Weights of a small spectrogram FSQ autoencoder.
Training: 11200 steps, batches of 32.
Data: trained on synthetic speech, music and everyday sounds put through simulated rooms and audio effects, 39062 training examples.
Rows from block 0 of the decoder of a small spectrogram FSQ autoencoder, named by matrix and row number. Rows with one number belong to one channel. Each number is 128 + 32 x the weight over its row's rms, rounded and kept within 0 to 255. All counts start at 0. Numbers have three digits each.
After each channel's rows are labels from the 100 clips, of 14976, where the channel reaches its highest value: "strongest on" is what is common among them. Only what is clearly more common there than usual is listed. The data: synthetic speech, music and everyday sounds put through simulated rooms and audio effects. In brackets: how many of the 100.
# convs0: first 3x3 conv (decoder.mid.0.convs.0.weight, 256x256x3x3, each kernel summed), inputs 0-85
# convs1: second 3x3 conv (decoder.mid.0.convs.1.weight, 256x256x3x3, transposed, each kernel summed), outputs 0-85

convs0.68:076091125061106105091106085128097138089099115074112138097154069161150149108141124102187119100133152129154083129145158174146147119080001107097116175122120093095159115073185119114126082131145144129121123102145138098128129113110137103100110125133098098165106204
convs1.68:099101122152121115122147132104179190049120137118146137140128117156133140092081120123214079126107191099189113149111166133132113148143092135159120152158079160148122147171123153125147188181148150154168131137133135184097129121101116086103131098133136148131138114
strongest on: drums (54)

convs0.74:147187126124089125077120124155102161106115141076145121158086115097096119102159097135072126098106132120130092124141151120078083061179163151166102106117116057093108132131113115167101115139119132154155104145153118119156146141092078093140134215126115106063133147
convs1.74:124125105134144174097141146101139131097168163154104146048115129097152093168158094090161103150096130131104171113139152093121128084107114096124140162102113145169120148099128135158120082111138121105166098100122108138107129112144122135122136242067139137098042201
strongest on: dry (50)

convs0.143:120127107012114138074114152164044150145134147070129092142128169116124131026138119139109122135104131110095115117136142118111108144126133120114105081017132092108131116150123146136126130133163124136134101126126088106134152106124119117119106114114131082067128124
convs1.143:119147128167152180000255102129109124136124139103113102129127092122183131089121085132162145156157108149125161173107152136118106091120140139145177141087089144146110141129151152151126120098141114161155150142109120112160179150156156108150110153148103114127110137
strongest on: telephone band (33)

convs0.186:125148142122087109119105137106078139121104130136118114116100092133121075102152086104084104092065114122136079082114090118113038093171164066136131118129120098125109148103080109164100115116109096123103127110139104124135127137121107092141131166125116121067089087
convs1.186:116124200102085110161129157161038129108197162122121115070104101103156150099171093105160124139098109114114154143137111138096100060099156114142157102111111144111089118151143134176146091083099142126144096103132094063126157132119153174124129215089112171083057154
strongest on: distortion (63); drums (55)

convs0.245:080118113083126070111113116113124199070094089108111165096149078125108152105097102135100099139091111100172085120113101107076108111134157102105117115151153093109152090084135122096113130129122109122152118111147048139103139071103075097125132147160108152061109141
convs1.245:165195126137083128125101161161135183160128123147131097102187153120179149124074099177057146134150134128122148128135112112151114100135085133126114106150118066127123126135087158087150105057135148178109109106134125133099130067123112130164124144107109143060099174
strongest on: speech (63)

convs0.174:140076135000112120071108137112068108137122143092121114137112125122133074040104100123162120109145131161119098122132110122163119138073080091134093111016100091123142090092128120124126102110110140100120115136135107126140106124128153105073144125092111066117126132
convs1.174:088132144109111162039243114091091086089136125145173109116095111158156091125162177188182091107135130087150127141111085119176123107085119110132141124097136130093154086126136070118159147159155131143093174143110136130164156130139110139164139199185124103177072162
strongest on: telephone band (35); wah (34)

convs0.219:128095107145114102103112078159130074088166127131139085096101094115081115075143125089180111093151102106087140125145140118111131134083085141111075100084113115064118133119145060141104125105098140115121071067090128145171104098076139126101112154143172134168157100
convs1.219:113143125058126215064087171122149092173130189130141087118133097094123100124132152120189108135160084137128189151098049155204150087103134135132091121126138149016134130157131104170175126148081102133153181176119084139129104142081146152173106153149136126139145173
strongest on: drums (64)

convs0.84:116185091121153117091136086153080105090110122135129132133151121100101107108177153112080110101106134147119120109097094144069130120147119159107083135119076076110077056129084126140126145117120096074116102133081092143090123137098127128121102114104130098129116062
convs1.84:158170119061129177102143153133071152128138148146135120058136102121140096132178151123168119135128098105143145134176110136184080099138064095148119145083081109129126141170181083043103120181076151140140154144143091124109149159118167191143134228127096127138069161
strongest on: distortion (31)

convs0.141:127093153063112138072080162096034116157081108116107106108111176118119104063131105096086117120104129120113078117102137104137087122148094118128127087037118058057135111118143115122155119100108140122150135108158140118155132164116164082074133111112110086108104136
convs1.141:083119163142131185058219134128142068102145174139160093059152122152202079138096191101158103094177078101122136098148137107104104088139148146102107123122140098135102113167143121134162179106102144104150108137208150137125159136165169118074193171108140157121109118
strongest on: telephone band (31)

convs0.173:109141164093097115067137135104107199080108094111144136130151080161085197075099136127112101148102142112170129137170158130097140103163179184159127114093123099118130083086170101109143147142129094149128149106171104077123170151109119149115109151163117119045061189
convs1.173:089126131161116042118126169152117189106112092112121150090150168115138155121085114076078134181105104136085108072141116094144083063122146153096124116135125121087099160110117224158154110095141156117117100084152180100119176120121141150068060160077152122062162138
strongest on: dry (42)

convs0.70:139157092082120117050121120157137156117168147097099102141150133113132140087088120119099126149138084126165181165099138075108122109149194123118106077104166158130092113170108098166097101161138098109100136152091096131140160095086071175188150102160170132031166182
convs1.70:171135003156112090098174142149141113136142161134108224128168154116173085166112123099079117172123088111127110081144140100124128070131210154116099131152143104154147164082145144111177092064121104135124099117197163184059114120114102113163123129088144096138106189
strongest on: speech (60)

convs0.24:171114148129118111082236113114121136098111101104178124133087138152133121122119177135071135112161107164132136097105147147125182133094034141113072111123131159149073142127118100149123129117128152164126078145127134129105104138097122125159125108112101135072164156
convs1.24:129180093155148170111118129077153061110102098156177085081089144176153084126128130102149125120133126125113140181115133124110149135113074112134156143143091150158138108068172130126109131126111098097189098159144136160164148125124136141159126141145146123162104098
strongest on: speech (56)

convs0.194:050072119106113120146163113106141078099116092102072139091183081119082119130129105042143110121120120131077109112098109116099098107101103118110126158065137145116137152131135104094093150157127066141087138101097166123097129134145195100117119134094183119154123127
convs1.194:163133150055110225139119120151098093089088099158124055091153115141147110115147176132175216099146053118134135151125109129152137138120041150124081162153112117120130120174133126127138112161179149159140186121101151170166082094150115165163151159174096114146126127
strongest on: dry (43)

convs0.159:099079076109117131110103107166105073096153111101119130093183081105073124076195130094116113112075178082081077126084100073111169088142124128154101118083077103080109164088082094150138146145165111132151088058096098098132111110099122158101109114127159116115113043
convs1.159:131100132078154173091139121123154194147116129158184150136175127133141107121101090123171144133155126089106126107140109145167130130167122136100101137156151133105157153148139149119119161090128140147103122147097057197094111104119146117141126157116120136197120111
strongest on: everyday sound (63)

convs0.182:137151138048072112084119115120123128113121131060114089105098095120118094107122153115206129117110082140128125103148136133152143117126135126111090098067135145135116106127155060115094113134107141118116113120151101053134113143125135145124111134072120011104139150
convs1.182:116131157119109143071156134141100104146105144127118129080153127150053138104172122133117146116118179110099128107141141100188137104118146136108156130083111114147135166129167103160139150082092098134144127126000153101130151140102128156159168133153117090138120170
strongest on: distortion (40)

convs0.208:106145083016113117070112108158070127138135132067109101120129140116107123011127138113157120109109114117102174127129118077116113133125126110103101091016123115108129137122137162132080129136105120113091126096080109083108136110111118131097103137134117052079098094
convs1.208:110169110159088123000241136145094155130125145172141106194144146093168120108121060161104151146120092124150160168171132140119104113108137140161171097114141137115138135129141110094097128090102172086104128116089116118163116118135141151110121108145110125155144084
strongest on: distortion (38)

convs0.171:142146131124118106158170117133115083091133119114144128165137020091138107145097132110133145128101108136136122155124136124113122135128110150098128146135116148140124115126089134119135149135144137128140126133138130053100018117072105131138130096139115123227141101
convs1.171:137115129119122132240000162129184127132115122143148123108127160167032117155079118133091157122150063125122099139142115113101147127114151126122129125136130079143115109083145138125166054118121137133117141117101130164112138113170104141125099123140127165097139166
strongest on: speech (61)

convs0.175:160190118107079109054114109129080154100120143108165126166084051136079121093111069137053130152104101119165136109159189110102091112120103138129122131095108136123093121138105096103111118147135160166164103107160094099163163124084058080173136120161137100048081230
convs1.175:116093066120162082085151152109137118098153126134093126073089180110144123153067123060166166136118111144092108087068142142160145129168138078077108101113121169103095133171104180122138195124103149112116110131161120129054077089104136054101106128084113128078119118
strongest on: drums (77); dry (64); number of effects: 0 (52)

convs0.246:123165142041036117105127111161116169116120130000137088140127088136121157112116134102186135134134145139111116132103108133111160078146152147138096094081107124150093124120155071128087104134108111129147105125130114028120102108104135136133105166109129003113123097
convs1.246:156145142101129119065157143165134097191144126144156129134170089124039144106168128131116143167119147114123124142118113152136138152143137108149137099135094124122165145113115161168075128082104083130154151177000122148164151162123166132158172166155144094144108160
strongest on: distortion (57); dry (49)

convs0.224:160134137097131112070158072149142141069114128106164099109103076132130150064171135106147148093153187171124104144107131121111108066134099102139081101116053106131077137126118058165106065123111113099144104111113103110124130095113147120132112181126123114093129136
convs1.224:115137079135103154087085127148114142113200200146141149103166056088134121162164120082158105163111085092121176162096191142113120103089148124158153108138069091125139132140136139104053154078069153132160106116120085086145141124131141155107122201114137100068095067
strongest on: distance: near (70)

convs0.28:105045148088114126128067094108081104129120099053115123127169100106126108124168098083139093124141188094128143105135123106132174144158073106137110153117034102086121181090134163124146123136117163200225142104121152093168100120138122073123130110148133112158137118
convs1.28:160098104118093123116101104093143139172065110135155137124168123177121136102092121138109154099143161113137068132129133122165107124166147162163156123117174134170119135126169116132135155174140160126092136121138152119179138120111137134141161115168086118183101146
strongest on: band (70)

convs0.252:109129101113131090129069070095092081100131114103080144119158076042185101119145053118147113112092152129118102063158127081121104131193192105109153094117106128121158163092142144114079140137133150152114156110084105110089076090160106155096120098114096092133085122
convs1.252:154138153088091131119130132141108164137126137160150096091120080142134141035170095126126169150135159064139154113165139119129126135111127178145148180129130113105100107144118102122110166123122185158151138108137083085137095099068128141123140193111094155115102222
strongest on: dropouts (32)

convs0.42:123072082083132114092113096096105064073143138083131089140086082146116062159162133109113105102090106072122169130128144114099143120133077087120158159116133161165122175131056137081101154168148165173108135120105145094151102170123147171131125108115173083128182193
convs1.42:105102112081155106125119133142088117134091092119111094126088132139133151136186164110179112100149154160142186115155070134228119164161078106093068178099125186147172135180121149102117155192175137144123134129121104107153075132118104154107119121145134111156127122
strongest on: dry (41)

convs0.132:119143162136139116115083118121150185111122129119123090125114085149163106102074109135116151160094108085138127011129196128084109125057096138130121110110106108109123124181157087064084082114120100152112103110153127105114128097120128135177089131144071120073141131
convs1.132:103107092113115095081123121122100102181123132066083123076103136126136148143094102120067127123120176142116080138078090153129147040122174109124113106100123150049098106164118103145138096058125136150085150180131191102121133120089128142107155130143146108073120097
strongest on: drums (61); dry (47)

convs0.73:153170100096117117080187091177100045112097117119117126133078104126097060087178131093064142059110102082084098148061124163045106129140129144136104129130108103076089137112099145133109098116103135164132116090100127148057118124079127121114115140125158088102124049
convs1.73:181171106035148154109156152113132155118179120144153129038134156081152063116163053164186166131178089124113143170156081124144120090125092108161105107114120160094140167158144078108098073134134168136069156116117104097150131137135180189163119178125112170145088129
strongest on: dropouts (41)

convs0.47:137143084087126135141114125113094139112113136120108122115113132127103092168083129116136160111150070093219130095114088154144114097161180021084117088115143091167147106120056132127049110132108113078075151116132096118097094097122161129141136149128053079130102161
convs1.47:138171110155083182104141138125123130063096102073145068156146144129119105108158091202105120118122103144152115107141061103122121142104117154105148104117124131153133097131142083093095172206148138176124106184115110124160108101157126126164111082167160100159136143
strongest on: band (74)

convs0.239:063046124117087138154072148068117154134090121106080145094105121112105111098088098107154078132097106117100099068119108130127062147089064149094130120148118096066173127059161130047141110146120117166131122145136138118131134142144107105090160105152072151134110135
convs1.239:113143206178133074144128117143116142083109157118120068126112123163130107090100138120080167081087153124127122149074223135154087234110124120115106134097145101136157148151109163135118143135144141189096109144142179128142120151096100115125123076155116152179157067
strongest on: band (57); dry (46); dropouts (33)

convs0.193:091109176112113127096112140081119123090135108133096117053094083183100140110162118089188105097111120156147099145144124127138116127142110140128149146118127124132132087126181101146123125108118090080093140126127137102157124136111143086079127123124101112125117113
convs1.193:090155161121131116128093143113133117117143162142075110098098141155112153146150155080138087169132133103147141097164132068122154051089113165167098135126173042070130172092122165178162160139066143108124162148141174114140085124124136176117108188125116110083150162
strongest on: distortion (43)

convs0.227:097102124107077149084186128144120145035111134101135122073102066159112096091168111128163110073144131163131102072070121139067116098152098172114048101136058095057069132118182110116096142110118058063087125122066127094147147110106173083078113145080094128107137143
convs1.227:164167116088081163137111146158089148174154162154151107133127133064141102102140116158116149147166116090144151119130072090170102112154086148149111158112093111099121138230136145111097135105142154163146119101131092157169109158090165145116151166102128107132105095
strongest on: speech (65); telephone band (41)

convs0.57:126101092032082119082120141128076122126118137044130111145115107133127109059091180130226119101161074134131149138109123151185156121093099101087093123097138137113138093129130132137104104108128153110139134129118146074134112141130140113110133130091115014137103097
convs1.57:116144181141144164045219124113119109119121152138155138146104125123084114128153154162127080120135133159157159119136119122165112191108131148137162132111096094117159153132193101123119138154121138160136204121009123098157176157133121107165143185149103108155105142
strongest on: distortion (50); dry (46)